config.toml
arch = "vit"
model = "image classifier"
dataset = "rendered roads seen from a driver's seat, with toy cars, trees and houses"
train_examples = 72500
image_size = 24
crop_scale_min = 0.8
horizontal_flip = false
translate = 0.06
targets = ["line"]
num_classes = 4
norm = "rmsnorm"
norm_position = "pre"
activation = "gelu"
mlp_ratio = 4
head_dim = 32
fused_qkv = true
bias = "none"
qk_norm = false
layer_scale_init = 0.01
parallel_block = false
inner_norm = false
moe = "expert_choice"
num_experts = 32
moe_every = 2
expert_mlp_ratio = 0.25
experts_per_token = 2
shared_expert = false
patch_size = [4, 4]
conv_stem = false
layers = 8
width = 192
positions = "learned"
pooling = "mean"
label_smoothing = 0.1
loss = "cross_entropy"
residual_init = "none"
optimizer = "adamw"
lr = 0.0015
beta1 = 0.9
beta2 = 0.99
eps = 1e-10
adaptive_grad_clip = 0.02
steps = 18900
batch_size = 256
epochs = 66.7
lr_schedule = "cosine"
final_lr_fraction = 0
warmup_steps = 370
weight_decay = 0.04
Rows from block 5 of a small image classifier, named by matrix and row number. Rows with one number within an expert belong to one neuron, the router's apart. Each number is 50 + 10 x the weight over its row's rms, rounded and kept within 0 to 99. All counts start at 0. After the name is the row's rms in percent of the matrix's.
After each expert's rows are labels from the 100 images, of 14848, where the router gives the expert most weight on average: "strongest on" is what is common among them. Only what is clearly more common there than usual is listed. The data: rendered roads seen from a driver's seat, with toy cars, trees and houses. In brackets: how many of the 100.
# router: router (model.blocks.5.mlp.router.weight, 32x192), inputs 0-191
# up: expert up (model.blocks.5.mlp.up, 32x48x192), inputs 0-191
# down: expert down (model.blocks.5.mlp.down, 32x192x48, transposed), outputs 0-191

# expert 27
router.27 099:47 47 69 57 58 44 54 37 73 42 60 43 47 36 39 50 52 37 62 68 49 52 57 54 41 61 35 70 55 44 54 53 41 71 49 32 40 51 27 46 45 37 53 57 61 71 37 49 59 55 69 59 59 43 55 48 70 54 47 47 61 70 57 59 47 59 52 33 63 48 54 32 51 53 46 32 56 41 59 36 50 53 53 65 48 60 58 60 53 57 48 43 52 42 68 68 57 52 35 40 46 45 47 59 49 58 52 48 54 51 64 47 40 53 45 43 41 39 42 48 60 45 60 40 45 41 61 54 52 38 46 50 39 38 52 42 68 36 65 57 51 46 55 45 61 46 58 56 57 45 36 53 61 52 40 49 55 46 55 45 71 49 61 40 31 50 61 77 56 36 37 45 40 33 34 43 57 68 44 46 46 42 53 55 62 65 50 59 67 51 44 33
up.1 104:65 51 57 64 51 40 38 40 76 42 33 59 50 59 48 58 66 55 32 61 48 44 59 53 44 48 30 61 50 57 59 27 40 57 53 47 45 54 46 48 54 41 72 68 59 61 51 60 51 47 53 60 76 30 59 49 51 54 54 50 49 54 49 51 34 57 57 46 67 51 43 51 45 55 48 33 49 26 67 33 57 48 37 46 47 55 70 56 59 57 44 43 49 57 57 60 48 60 42 38 51 36 32 52 54 58 36 52 48 34 57 51 32 66 36 47 65 47 36 55 60 63 61 53 49 54 68 67 55 39 46 44 44 68 51 55 49 51 70 53 65 42 51 42 59 49 53 53 47 39 47 64 50 44 66 61 61 54 50 44 63 53 62 46 34 49 56 65 54 51 53 64 50 36 38 45 49 63 44 53 57 59 63 37 50 66 60 56 43 41 38 39
down.1 096:50 45 45 34 38 50 51 41 58 47 49 41 57 40 55 48 65 22 68 64 47 51 43 47 66 54 59 44 57 56 49 48 32 53 47 47 56 47 59 51 58 32 58 65 57 47 43 43 61 48 48 36 40 49 40 58 41 41 48 50 41 37 56 47 31 61 54 39 65 45 44 33 62 48 58 36 63 48 48 26 39 68 55 47 40 66 45 42 42 49 52 31 58 43 41 59 51 51 66 60 67 49 54 57 68 66 58 61 46 63 23 46 50 44 38 67 63 43 40 44 44 62 55 62 48 36 45 36 46 47 47 59 44 36 65 56 52 40 60 40 35 51 41 33 58 49 52 49 52 56 62 52 60 49 39 48 42 28 55 47 74 52 35 58 49 57 38 42 45 27 42 46 51 38 38 68 40 60 62 42 53 60 46 60 37 51 49 57 54 38 43 49
strongest on: truck (85); dashed white line (53)

# expert 0
router.0 093:57 58 36 40 48 44 41 58 33 60 48 41 44 48 33 48 59 40 70 60 51 73 46 48 65 47 52 39 55 63 51 47 60 48 49 44 53 35 50 38 39 54 52 45 41 36 66 38 38 52 58 60 45 53 54 51 69 29 59 46 63 39 44 52 34 57 38 72 49 54 39 69 62 63 63 66 49 41 39 74 52 67 49 56 60 55 33 54 51 32 59 48 52 59 59 36 48 52 58 38 26 56 49 53 42 46 55 63 44 60 47 55 53 52 41 71 34 52 50 42 42 56 41 64 49 53 49 39 60 50 64 42 57 37 55 43 52 37 46 53 56 72 41 50 55 55 36 45 50 45 51 80 41 78 62 49 38 59 65 49 45 60 53 49 66 37 52 54 47 58 58 46 60 52 38 40 50 52 53 41 57 48 44 49 35 47 61 45 47 48 65 50
up.2 095:82 59 67 49 57 60 43 30 57 49 46 53 71 51 58 45 63 44 43 43 52 50 51 21 49 76 33 40 60 57 58 33 37 39 69 49 43 61 50 70 51 53 43 72 44 48 49 50 56 40 52 64 56 53 45 47 38 47 51 45 44 55 47 54 37 67 48 56 50 45 62 41 47 49 50 49 57 46 34 36 41 40 48 60 53 41 51 41 47 56 44 57 39 55 56 61 54 39 61 35 47 49 53 40 62 42 45 44 50 57 59 45 50 62 48 46 84 62 50 56 34 56 52 68 60 41 59 68 45 63 41 50 49 67 51 65 34 49 50 51 59 54 64 53 67 67 37 45 41 61 53 62 72 50 48 47 53 44 47 60 43 50 39 70 42 64 37 60 61 53 45 26 57 56 51 55 42 53 56 51 45 38 48 55 56 56 52 51 45 54 49 52
down.2 083:22 28 44 39 24 48 52 47 46 42 39 40 41 42 47 48 52 53 55 55 62 59 52 34 61 58 58 54 54 52 50 56 44 40 45 49 51 54 69 61 66 42 68 31 48 59 45 42 65 49 51 55 30 57 46 52 29 52 46 42 54 44 39 28 44 43 41 45 50 51 51 45 35 57 47 34 39 58 47 28 61 66 44 53 56 61 49 37 52 70 45 52 64 45 49 52 70 39 69 45 49 59 26 47 56 58 56 40 61 39 46 38 54 50 51 39 58 42 57 41 55 28 46 44 54 44 46 40 52 64 44 42 43 50 49 66 55 54 66 46 56 43 53 46 50 64 37 57 63 52 46 66 58 55 45 64 60 49 27 46 63 39 42 53 55 37 58 50 50 56 57 43 62 73 54 40 39 53 45 60 44 48 47 46 51 37 59 41 40 62 67 65
strongest on: snowy verge (84); double yellow line (65)

# expert 14
router.14 081:37 52 58 65 60 46 45 49 50 52 48 72 41 38 51 43 63 67 34 41 48 57 46 55 44 48 58 65 57 64 47 41 48 51 38 41 41 41 37 56 55 45 46 44 60 39 68 46 51 40 63 30 57 35 57 43 49 62 56 54 43 57 45 54 48 55 52 53 64 51 51 44 41 49 48 55 26 70 41 51 61 60 55 45 47 55 65 54 58 47 50 52 35 40 66 35 36 63 45 40 63 44 44 70 36 63 38 46 56 60 41 37 67 36 38 36 41 60 42 55 50 74 42 39 62 70 32 55 30 49 52 67 51 54 49 38 46 54 45 34 47 37 49 39 43 62 61 54 52 67 39 49 42 63 67 62 61 58 42 54 50 50 70 40 45 47 59 49 54 40 43 42 46 48 53 70 37 49 35 47 68 39 36 43 61 49 46 48 52 61 50 50
up.5 077:57 61 46 54 30 33 44 63 48 54 65 35 70 30 53 59 48 37 57 45 53 40 38 47 45 45 44 38 42 84 41 43 55 61 41 69 42 51 64 50 52 71 61 44 38 45 51 34 49 41 52 32 46 56 44 39 48 41 51 64 53 32 58 51 47 46 48 51 66 60 34 55 34 45 61 69 57 59 36 59 55 51 66 67 64 52 72 52 35 42 50 41 44 65 51 49 62 43 47 50 55 41 39 64 36 51 69 61 56 57 38 44 46 53 35 63 45 61 31 54 45 60 63 57 51 52 54 47 65 38 47 57 55 49 72 49 48 43 49 42 56 53 30 28 53 64 28 34 50 44 53 60 46 40 56 61 50 51 51 50 34 60 54 46 43 40 52 49 50 54 54 56 56 52 51 49 38 53 49 45 50 47 58 45 32 55 52 53 38 60 42 59
down.5 088:44 39 64 59 48 64 43 40 54 53 31 50 45 45 52 53 47 53 57 49 42 39 56 47 48 33 54 57 32 59 44 85 62 36 45 48 59 48 41 36 65 47 44 53 40 42 56 57 24 52 53 57 38 58 52 61 40 68 71 54 31 48 34 56 49 66 61 58 51 51 53 39 44 66 24 45 42 37 34 69 36 60 48 60 50 46 54 51 66 48 42 37 43 58 42 44 49 55 46 51 48 44 39 53 46 50 49 43 48 59 48 51 47 51 47 64 72 63 40 62 48 49 48 46 56 43 39 78 57 64 59 51 52 62 48 46 34 42 47 46 53 58 61 49 50 34 48 49 50 42 45 48 68 42 57 53 51 54 30 66 40 67 43 59 45 55 60 45 40 47 46 50 34 59 54 59 40 38 56 34 48 39 30 52 35 35 59 45 62 56 56 62
strongest on: solid white line (82); dusk (70); vehicles: zero (39)

# expert 16
router.16 091:49 49 43 38 57 36 54 42 42 39 56 57 41 48 61 39 68 56 36 54 55 38 51 28 36 38 48 32 42 23 46 60 50 60 38 53 65 46 43 46 40 35 29 55 55 50 63 62 54 33 38 53 44 37 47 75 45 59 47 46 38 47 45 41 63 51 45 44 46 66 60 60 62 51 54 63 34 61 55 33 52 29 38 55 46 70 51 47 51 67 30 55 32 62 63 46 34 51 59 62 61 51 43 38 58 52 47 36 63 51 41 52 44 55 48 45 64 51 48 51 21 49 33 46 54 48 57 51 54 56 49 43 39 46 53 59 46 54 40 64 56 40 52 52 48 40 60 44 43 52 46 54 39 62 58 40 38 57 49 52 49 40 43 29 61 38 42 46 45 52 65 45 42 41 56 35 58 58 32 60 49 51 50 57 40 30 53 39 56 49 44 34
up.2 094:56 46 49 35 59 39 59 62 48 36 63 42 52 37 69 42 57 36 56 71 50 51 51 38 35 44 55 35 47 31 48 54 40 52 51 60 47 54 45 53 50 42 58 58 47 48 69 60 51 33 34 54 58 37 39 82 54 62 44 42 41 44 54 32 54 61 53 39 51 60 52 42 56 48 47 50 44 63 58 40 50 51 38 56 39 83 50 62 49 54 45 51 48 68 67 51 35 45 58 59 49 57 46 39 59 53 49 46 68 47 41 46 40 69 44 46 56 32 46 42 40 51 53 62 36 35 61 45 61 59 42 53 46 34 63 68 42 55 48 63 50 46 50 58 61 40 59 26 44 42 39 53 39 71 59 45 50 52 35 53 52 54 45 35 40 55 50 48 49 51 51 43 50 43 35 56 47 69 39 49 48 64 54 54 32 24 53 38 47 46 39 50
down.2 094:36 58 54 57 63 56 48 49 63 47 42 37 62 51 50 55 55 57 41 50 25 49 54 35 52 45 33 59 58 54 42 42 47 48 64 39 59 52 59 47 63 66 48 43 60 33 51 54 42 49 63 54 61 50 50 30 42 59 63 39 53 55 50 55 28 72 50 45 50 27 46 35 37 40 70 44 46 37 66 43 32 42 44 61 56 56 50 57 66 40 62 63 40 49 59 55 55 65 38 30 54 77 67 67 46 34 36 50 58 41 61 52 52 57 49 49 62 54 49 56 46 58 62 54 38 45 50 61 47 58 42 44 53 59 54 51 46 43 44 42 44 30 63 29 46 51 49 36 43 44 60 56 57 48 36 50 39 46 49 44 37 59 60 62 54 27 59 62 55 63 50 51 42 44 46 52 60 51 72 39 48 35 26 47 58 44 52 53 55 45 54 60
strongest on: dashed white line (96); vehicles: zero (34)

# expert 26
router.26 091:38 67 40 68 61 45 34 48 42 40 45 35 46 49 69 47 52 46 58 54 35 41 70 47 72 49 43 35 57 67 73 36 57 41 51 60 37 61 51 52 45 40 57 57 33 39 55 58 61 67 50 59 56 50 50 47 43 52 72 44 38 51 40 33 30 55 48 59 46 63 49 47 55 58 73 46 65 42 54 49 39 62 47 44 54 60 41 75 52 36 61 56 51 54 56 39 54 39 48 42 59 61 43 44 46 55 40 45 37 47 37 64 39 57 49 55 27 42 39 50 62 42 52 68 60 70 55 54 60 52 56 51 70 60 56 60 62 50 52 45 60 61 50 60 53 60 53 43 50 49 50 66 39 63 56 69 40 50 62 50 43 56 50 59 52 44 65 55 61 64 49 55 45 37 46 55 42 59 49 27 45 63 54 57 42 41 45 44 52 40 61 50
up.3 112:46 63 39 70 57 37 34 41 54 36 27 44 43 70 65 50 50 48 51 56 39 65 62 56 59 55 54 51 60 57 63 49 62 60 49 55 29 48 62 41 48 49 52 65 38 53 48 54 61 68 66 57 51 56 49 41 45 51 54 51 48 48 38 38 38 54 42 52 49 50 47 66 63 68 45 44 61 39 53 43 45 53 32 38 54 54 39 51 49 55 46 58 57 51 43 35 48 31 52 38 55 49 41 40 40 53 42 56 45 46 46 65 40 57 61 62 39 50 50 58 51 41 32 59 53 77 58 57 61 39 57 43 52 67 51 67 43 59 68 46 61 58 57 74 58 70 69 51 57 49 49 67 44 60 66 66 42 57 72 49 47 43 62 39 53 49 60 53 65 43 45 60 63 43 43 54 61 69 36 43 45 60 54 52 50 39 35 38 53 46 37 47
down.3 117:45 62 42 35 55 49 60 66 54 52 61 51 69 44 48 59 60 46 53 47 45 44 49 61 41 52 37 45 43 52 55 37 38 64 57 49 65 55 37 41 47 36 47 55 52 57 53 49 45 54 56 40 59 49 67 53 54 54 63 63 46 47 64 38 60 41 65 51 53 49 34 49 57 60 45 38 55 66 50 82 61 58 48 57 37 60 60 61 32 36 46 37 41 58 41 49 41 56 50 72 41 39 63 48 54 39 54 46 43 62 62 55 43 40 37 31 32 47 50 33 50 64 41 42 23 50 58 50 57 35 54 58 58 41 53 39 54 60 35 44 54 62 40 39 56 35 39 42 55 34 39 46 42 46 36 30 45 44 54 45 55 59 56 37 57 43 44 51 41 49 51 68 24 55 54 49 53 39 52 42 59 60 47 46 54 52 79 52 54 54 75 52
strongest on: snowy verge (90); bends left (81)

# expert 21
router.21 082:59 36 41 54 42 28 46 55 40 29 44 47 55 29 59 37 59 50 50 52 47 51 36 65 44 41 49 56 31 61 49 48 44 72 54 46 31 39 48 48 58 35 36 63 46 65 55 21 41 46 38 43 44 53 71 44 52 57 59 41 42 53 57 52 39 51 71 42 59 50 39 61 46 42 55 41 64 51 39 54 41 51 54 51 42 38 62 63 39 36 65 43 48 46 42 60 31 35 56 58 49 40 69 44 41 50 46 35 46 44 41 40 55 56 40 55 50 48 63 55 56 48 49 50 49 41 56 61 50 33 57 58 64 59 61 37 47 48 41 54 42 55 54 39 35 60 76 43 46 57 58 41 52 55 70 49 49 70 39 56 37 35 63 56 34 41 56 51 58 43 55 64 39 36 38 54 44 46 54 64 50 54 56 36 45 51 27 51 45 44 48 62
up.1 091:54 46 50 56 54 54 39 47 67 45 65 59 44 63 59 58 50 40 38 77 43 49 57 66 38 56 47 61 56 33 80 48 47 54 51 41 58 70 50 68 49 43 50 59 46 53 37 45 61 56 46 41 54 42 42 63 59 48 52 41 49 54 58 49 56 43 61 61 54 72 58 54 39 50 57 40 50 53 38 41 75 67 62 41 53 48 48 51 56 54 48 31 56 46 58 48 60 63 38 46 47 51 34 56 57 50 33 55 47 56 65 76 52 66 56 36 52 45 55 41 65 48 60 46 48 50 50 53 48 37 44 47 44 57 46 58 53 46 77 50 38 49 48 53 49 37 59 48 48 49 50 54 49 59 38 57 54 44 68 43 70 42 47 44 31 52 64 59 73 48 43 46 43 46 45 35 35 61 25 34 73 57 55 55 26 43 44 48 53 57 48 45
down.1 093:55 60 37 38 39 53 52 53 54 42 29 63 57 57 49 60 59 55 50 53 48 62 51 70 56 47 61 46 49 37 61 53 46 46 30 52 33 47 57 34 56 59 50 62 42 58 47 50 37 36 53 43 48 54 55 62 39 50 36 41 48 48 59 30 45 50 49 54 61 53 47 62 43 58 55 60 56 51 56 59 54 63 52 59 55 55 49 47 45 24 40 47 67 59 43 49 46 57 40 63 66 48 36 46 68 57 60 48 50 36 49 58 51 70 62 55 51 42 40 35 51 50 33 43 50 52 41 45 57 51 64 59 46 35 27 68 60 69 41 46 53 59 49 33 62 47 45 61 62 38 48 41 56 51 59 38 33 50 69 38 56 38 32 47 56 56 27 50 34 48 59 60 59 68 64 30 30 52 65 56 50 67 36 53 52 47 57 41 74 58 57 51
strongest on: line: no line (100); truck (89); vehicles: two (68)

# expert 19
router.19 082:51 32 49 59 55 28 26 44 48 46 40 45 57 38 35 37 46 47 46 66 54 56 55 57 38 40 50 55 41 52 41 56 67 67 56 43 49 52 31 36 50 66 64 48 29 47 78 58 31 40 50 53 51 52 52 38 53 72 72 35 47 44 45 51 39 68 62 41 64 40 42 48 55 52 64 67 64 58 45 58 46 53 31 53 50 36 60 49 46 37 57 51 38 53 61 46 34 42 43 34 54 63 57 39 47 46 37 44 53 53 44 44 62 39 49 58 52 56 34 54 43 63 57 44 46 47 45 52 56 44 39 50 52 60 49 44 53 41 41 36 60 47 37 41 36 45 62 33 57 63 49 51 31 38 62 64 55 54 44 65 35 44 48 35 45 31 53 51 44 46 62 49 42 37 71 51 59 43 67 60 47 54 54 50 55 52 45 42 42 54 42 46
up.2 151:32 39 39 43 55 43 67 51 41 43 59 40 32 65 47 54 46 47 47 64 50 50 66 67 39 45 54 70 41 32 45 58 51 61 29 55 47 51 37 48 41 53 57 37 40 59 68 69 57 51 65 38 58 39 39 52 59 51 55 36 59 61 49 34 51 44 59 35 51 64 57 54 59 52 37 44 58 49 57 53 59 54 42 43 48 62 59 50 40 46 56 48 55 42 44 42 39 33 49 40 39 44 41 46 38 50 42 47 69 50 41 70 49 59 49 33 17 58 44 56 50 58 54 37 40 57 40 48 39 41 40 49 33 42 70 50 55 46 46 44 43 39 41 44 46 54 67 40 57 49 47 44 39 48 40 43 58 44 61 57 48 42 71 27 56 59 55 55 51 41 46 50 55 53 47 47 47 45 53 44 58 60 59 38 66 27 59 30 51 57 29 34
down.2 153:51 53 27 37 53 59 68 48 49 39 62 43 46 67 45 55 47 73 40 47 54 55 57 51 61 48 58 58 52 35 41 59 29 53 41 65 55 48 62 54 44 52 43 32 50 50 56 70 69 64 56 36 73 56 45 51 52 60 78 40 54 53 27 47 61 42 48 37 46 63 55 65 52 58 48 58 39 65 50 37 52 42 48 45 63 55 44 40 42 58 41 38 46 44 51 43 41 44 35 45 38 45 39 72 46 41 47 64 40 36 57 61 42 64 43 29 38 58 40 51 53 63 35 53 43 69 43 61 42 37 56 41 44 50 59 45 48 48 44 50 49 42 43 53 54 50 58 54 52 45 46 40 46 43 37 59 51 55 58 47 39 58 53 32 68 44 60 48 35 46 46 47 48 64 53 37 43 51 42 31 69 57 35 51 57 36 55 39 56 71 45 48
strongest on: line: no line (100); vehicles: zero (35)

# expert 2
router.2 129:59 50 31 51 55 47 46 57 45 51 49 27 53 57 55 49 27 38 59 37 57 50 45 58 53 40 60 57 59 42 45 52 57 54 53 60 66 36 66 39 46 53 38 49 39 66 46 56 51 56 47 28 52 52 44 55 39 39 54 36 41 47 68 53 40 47 59 41 53 49 45 58 60 61 60 36 71 58 30 67 52 33 42 50 57 49 55 61 41 39 63 47 49 33 47 45 47 53 47 63 50 36 56 30 61 54 38 60 38 45 51 61 41 38 53 32 24 30 47 53 54 45 55 33 46 58 53 49 43 39 71 42 56 58 56 48 65 35 43 47 55 56 62 53 45 42 62 51 59 33 54 53 48 48 36 37 47 48 62 46 46 56 55 52 64 41 31 51 37 38 54 59 34 59 54 48 62 44 76 38 31 53 39 52 50 53 51 57 46 44 75 56
up.10 104:35 55 55 64 28 44 25 50 55 43 39 42 43 55 52 31 66 55 35 24 47 55 46 45 48 56 45 58 62 54 52 60 47 57 49 62 52 50 57 44 38 50 49 52 40 60 44 44 48 45 36 52 60 41 35 53 42 30 54 53 35 53 62 35 76 46 45 56 38 63 64 52 58 47 59 46 37 41 39 42 50 66 57 57 58 51 49 55 68 76 51 44 39 45 39 31 37 37 49 39 64 43 59 45 40 60 46 53 41 53 48 45 54 47 70 58 44 54 56 64 61 29 45 51 67 62 55 57 74 50 44 36 45 59 40 51 34 46 46 49 54 40 69 67 40 44 48 45 50 55 54 50 45 58 40 63 45 61 53 46 36 41 42 45 56 35 54 62 45 54 63 57 49 39 58 62 38 45 29 63 70 48 52 41 48 41 50 46 39 38 47 56
down.10 104:45 42 53 62 19 37 35 44 64 31 50 64 49 49 67 49 59 57 41 56 46 49 58 68 48 39 42 55 42 80 68 46 59 61 57 59 55 46 50 54 59 26 62 60 49 59 53 47 45 58 41 60 36 43 37 65 30 54 49 50 49 43 55 50 53 48 37 64 47 73 53 55 61 60 50 44 50 44 57 39 60 41 74 38 46 55 59 58 56 43 58 46 48 46 50 44 51 53 50 45 55 42 26 61 44 60 47 71 46 52 43 59 56 46 48 56 46 45 47 57 66 43 54 32 66 53 53 54 55 55 51 40 38 65 53 46 45 41 52 48 46 57 45 42 48 35 65 71 66 39 58 47 45 50 59 42 29 55 28 48 61 33 59 55 55 46 54 44 47 51 67 45 67 33 53 45 30 46 51 60 62 64 62 55 45 41 37 48 43 50 49 57
strongest on: dusk (100); line: no line (100)